From a checkpoint of a small multi-label audio tagger: 0.538M parameters.
Rows from block 2 of a small multi-label audio tagger, named by matrix and row number. Each number is 50 + 10 x the weight over its row's rms, rounded and kept within 0 to 99. All counts start at 0.
Before each channel's rows are labels from the 100 clips, of 14976, where the channel reaches its highest value: "strongest on" is what is common among them; "lies over" is the class under the peak. Only what is clearly more common there than usual is listed. The data: phrases spoken by 400 fixed synthetic voices.
# conv: width-5 conv, dilation 2 (model.blocks.2.conv.weight, 128x128x5, standardized in use, each kernel summed), inputs 32-63

strongest on: /s/; text has "search"
lies over: /s/
conv.81:57 48 46 60 58 61 58 51 72 58 39 32 48 48 43 59 56 54 49 45 47 54 50 21 41 62 45 55 40 36 58 60

strongest on: /ɝ/; text has "letter"
lies over: /t/
conv.20:53 54 52 42 51 45 53 49 64 33 53 74 61 54 45 57 57 58 45 69 59 53 54 35 62 63 57 48 49 42 42 51

strongest on: /z/; fast speaker
lies over: /z/; /i/
conv.3:54 44 51 71 48 63 58 43 78 31 34 49 56 49 53 42 64 53 47 49 50 52 56 56 42 57 49 57 42 40 50 50

strongest on: /ɝ/; child-like voice
lies over: /ɝ/
conv.25:46 44 48 21 49 45 55 43 48 48 61 44 68 56 42 49 52 58 38 58 50 41 51 46 30 57 53 47 60 53 41 52

strongest on: muffled (low-pass)
lies over: /tʃ/
conv.115:61 66 48 45 54 57 54 51 64 53 52 32 70 46 35 44 52 52 46 36 46 56 47 54 47 49 46 34 58 66 46 60

strongest on: /z/; fast speaker
lies over: /ɪ/; /ə/
conv.106:53 44 43 67 52 46 21 38 60 53 59 43 51 45 50 54 36 47 56 46 25 63 50 48 51 45 58 63 49 40 54 43

strongest on: thin (high-pass)
lies over: /t/
conv.27:28 42 53 57 36 55 41 48 71 45 48 47 45 54 53 49 37 52 50 51 59 48 51 38 51 65 64 56 59 56 49 52

strongest on: /z/; pink noise
lies over: /z/; /s/
conv.92:65 48 42 70 63 49 35 50 34 50 54 52 54 48 43 38 53 44 53 47 43 55 31 28 39 67 67 40 53 41 39 48

strongest on: /aɪ/; fast speaker
lies over: /aɪ/; /ɑ/
conv.124:35 66 49 39 56 44 54 50 59 48 46 56 40 56 50 58 58 49 51 56 48 44 48 35 56 57 46 47 53 61 32 32

strongest on: /w/
lies over: /aɪ/
conv.103:45 54 30 58 59 47 32 33 64 53 48 40 42 58 59 50 53 42 46 74 58 58 47 36 47 45 45 37 47 57 30 50

strongest on: fast speaker; /g/
lies over: /g/; /b/
conv.90:51 61 53 53 51 42 53 54 59 67 50 55 43 62 51 54 46 44 32 66 38 76 53 57 57 61 54 39 43 36 50 50

strongest on: /k/
lies over: /k/
conv.86:31 38 50 49 63 43 60 50 75 51 38 58 61 58 48 40 57 55 64 54 50 80 53 55 39 54 59 52 50 51 44 28

strongest on: /i/
lies over: /i/; /ɪ/
conv.69:53 43 44 49 48 54 48 52 54 46 45 53 49 52 54 43 47 45 57 58 54 62 46 62 56 11 45 32 45 60 59 43

strongest on: /w/
lies over: /w/
conv.50:46 49 44 37 57 55 30 45 77 51 49 48 49 55 50 49 64 46 30 28 30 59 53 49 55 48 58 50 49 60 45 51

strongest on: mains hum; fast speaker
lies over: /s/; /k/
conv.7:51 41 46 56 23 47 42 48 60 45 42 44 58 44 50 50 44 50 45 56 63 62 43 46 34 26 47 22 18 56 57 45

strongest on: /tʃ/; fast speaker; /dʒ/
lies over: /tʃ/
conv.75:48 49 56 76 48 42 65 43 70 52 44 52 33 47 47 55 42 66 42 64 50 45 53 51 59 42 54 50 43 64 39 57

strongest on: high voice
lies over: /k/
conv.107:55 56 49 56 57 58 55 43 70 66 43 72 42 55 57 64 38 63 44 46 60 33 53 61 60 36 53 31 57 62 40 28

strongest on: /ɹ/; /ɔ/
lies over: /ɔ/; /ɛ/
conv.63:46 49 53 64 79 52 40 33 52 53 38 46 60 45 43 32 71 43 38 48 41 43 56 33 64 47 68 43 39 47 56 63

strongest on: /k/
lies over: /k/
conv.93:46 66 53 55 52 51 58 42 69 52 56 76 51 48 55 47 41 56 35 60 53 51 50 48 60 54 33 69 57 41 49 46

strongest on: white noise
lies over: /aɪ/
conv.96:59 28 40 48 59 37 43 38 63 42 34 55 24 40 41 35 36 49 64 39 41 33 44 41 56 54 56 40 43 53 46 32

strongest on: /p/
lies over: /p/
conv.16:55 44 50 44 46 38 52 58 65 48 39 51 62 51 70 37 51 41 33 54 51 54 50 44 57 62 50 35 50 42 28 55

strongest on: muffled (low-pass); /ʃ/
lies over: /tʃ/; /ʃ/
conv.57:46 36 53 44 45 48 54 27 57 59 61 53 51 53 42 53 53 60 79 56 59 46 51 44 58 56 41 51 57 65 44 47

strongest on: /w/
lies over: /w/
conv.76:68 40 33 41 41 42 54 58 39 35 46 63 58 61 51 53 51 43 49 61 35 52 62 62 67 53 60 43 51 65 60 46

strongest on: /eɪ/
lies over: /eɪ/
conv.82:61 44 50 64 46 39 42 44 85 56 61 55 51 47 40 41 41 52 58 42 60 49 63 51 61 33 72 51 59 43 47 30

strongest on: /æ/
lies over: /æ/
conv.70:51 39 35 53 56 46 54 48 42 57 56 48 47 42 42 30 23 45 47 60 52 49 39 47 76 55 56 51 52 52 42 44

strongest on: /ə/; fast speaker
lies over: /ə/
conv.98:43 68 49 50 63 26 32 18 51 72 61 50 55 63 48 57 55 55 68 44 46 59 49 59 58 57 48 51 58 58 21 45

strongest on: fast speaker; mains hum
lies over: /t/
conv.94:39 36 47 65 69 40 55 60 63 54 46 53 45 52 54 68 37 60 50 49 62 47 44 36 54 52 54 47 46 31 42 59

strongest on: /k/; reverberation
lies over: /k/
conv.121:52 59 40 61 44 49 54 54 68 47 49 53 44 15 49 42 26 56 41 49 45 54 25 27 50 36 58 47 50 62 44 59

strongest on: /k/; mains hum
lies over: /k/
conv.66:47 51 47 42 57 60 37 58 56 54 50 44 31 42 46 55 30 55 44 36 45 66 46 40 47 41 47 66 50 45 60 35

strongest on: fast speaker; /z/; /ð/
lies over: /ð/; /z/
conv.85:49 50 51 44 42 30 64 41 78 60 45 45 58 59 36 30 56 54 38 65 44 66 40 55 58 46 52 36 53 34 42 29

strongest on: high voice
lies over: /p/
conv.32:59 46 40 57 59 44 49 43 87 38 38 52 67 57 55 57 54 52 59 66 54 56 51 29 57 40 59 48 46 62 63 47

strongest on: /aɪ/
lies over: /aɪ/
conv.83:62 52 52 60 63 46 46 47 59 43 48 39 48 53 47 45 58 56 65 55 45 62 52 50 47 44 49 33 48 62 64 17

strongest on: /p/; text has "repeat"
lies over: /p/
conv.43:51 37 60 46 69 55 46 46 67 45 48 51 80 57 44 48 55 48 38 67 42 58 36 44 57 64 53 36 71 49 48 56

strongest on: /ɹ/; fast speaker
lies over: /ɹ/
conv.24:64 49 53 40 39 30 32 31 64 50 61 51 63 46 54 50 39 61 42 49 55 51 46 46 40 53 53 43 62 33 14 56

strongest on: /h/
lies over: /h/; /k/
conv.52:75 43 49 50 42 44 40 46 59 65 53 54 59 37 29 44 44 39 48 68 23 35 53 49 46 51 44 45 62 59 38 38

strongest on: /aʊ/; child-like voice; fast speaker
lies over: /aʊ/
conv.122:50 42 54 37 70 41 17 55 47 44 59 44 45 57 45 46 48 65 48 54 39 69 43 43 39 63 49 44 56 61 46 46

strongest on: /i/
lies over: /i/
conv.111:42 59 30 66 52 55 54 35 77 48 57 61 61 54 47 42 49 64 32 51 46 57 52 52 42 47 48 58 45 50 53 35

strongest on: /z/
lies over: /z/
conv.89:57 56 50 45 52 44 47 32 68 40 35 41 63 37 46 44 45 51 47 50 52 52 33 11 43 53 64 52 54 35 43 38

strongest on: /aɪ/; /ɔɪ/
lies over: /aɪ/; /ɔɪ/
conv.56:36 38 34 44 38 45 58 34 66 48 42 54 36 57 51 43 27 59 62 57 47 53 60 55 43 47 55 51 64 60 43 26

strongest on: reverberation; clipping
lies over: /w/
conv.88:45 62 37 45 63 56 39 53 51 58 65 50 67 53 53 35 59 40 38 38 28 51 41 60 64 63 50 50 50 37 31 44

strongest on: clipping
lies over: /d/
conv.36:61 52 46 49 54 44 50 60 59 61 40 64 47 42 51 47 59 43 54 43 55 54 60 60 09 60 49 47 76 51 36 53

strongest on: /p/
lies over: /p/
conv.58:57 40 43 52 55 37 34 41 47 46 52 29 58 59 53 48 68 44 71 46 48 56 53 52 38 36 71 50 44 36 49 59

strongest on: rumble
lies over: /t/
conv.73:59 44 46 63 49 48 53 44 47 51 56 51 52 56 59 35 49 08 45 65 31 58 51 42 52 56 55 47 57 43 53 50

strongest on: child-like voice
lies over: /ʌ/
conv.0:51 53 53 36 65 53 31 47 54 43 55 47 51 54 38 58 35 46 38 36 35 39 62 53 25 59 70 48 49 49 42 57

strongest on: /p/
lies over: /p/; /b/
conv.41:54 44 45 52 62 26 47 53 63 26 51 45 56 60 43 63 55 59 34 52 39 53 55 41 46 46 67 26 50 47 52 45

strongest on: reverberation
lies over: /ɹ/
conv.45:55 64 39 41 57 50 46 40 73 55 59 63 48 41 40 49 58 43 53 54 47 31 40 50 54 55 56 42 62 64 44 44

strongest on: /i/; /θ/; text has "three"
lies over: /ɹ/; /t/
conv.119:39 47 46 49 56 40 45 60 53 50 43 38 48 55 59 36 41 49 41 49 53 52 58 33 54 58 39 54 74 54 58 34

strongest on: /ʃ/; muffled (low-pass)
lies over: /ʃ/; /tʃ/
conv.13:34 33 68 51 45 52 54 46 66 56 59 32 54 40 45 55 43 54 42 39 46 42 56 57 64 39 63 31 53 69 49 46

strongest on: clipping
lies over: /s/
conv.38:55 45 48 47 50 37 41 23 42 66 50 55 52 53 33 47 24 51 36 38 47 46 45 42 48 62 71 32 55 36 45 45

strongest on: /tʃ/
lies over: /tʃ/
conv.26:36 54 42 41 40 51 48 55 63 45 65 54 55 52 53 47 66 55 61 52 57 62 39 33 31 31 58 61 47 51 43 49

strongest on: /k/; muffled (low-pass)
lies over: /k/
conv.72:43 47 46 55 46 52 64 52 39 56 43 39 59 50 41 73 37 33 57 59 34 58 30 14 46 25 42 34 60 41 55 52

strongest on: reverberation; clipping
lies over: /t/
conv.40:56 56 49 34 69 34 62 59 52 55 50 51 45 54 61 48 53 42 52 53 55 50 57 42 51 49 49 48 45 66 47 44

strongest on: fast speaker; /j/
lies over: /l/
conv.39:46 37 31 48 59 44 44 45 52 50 41 50 53 49 57 61 40 52 30 70 55 49 25 56 41 55 40 39 50 33 48 51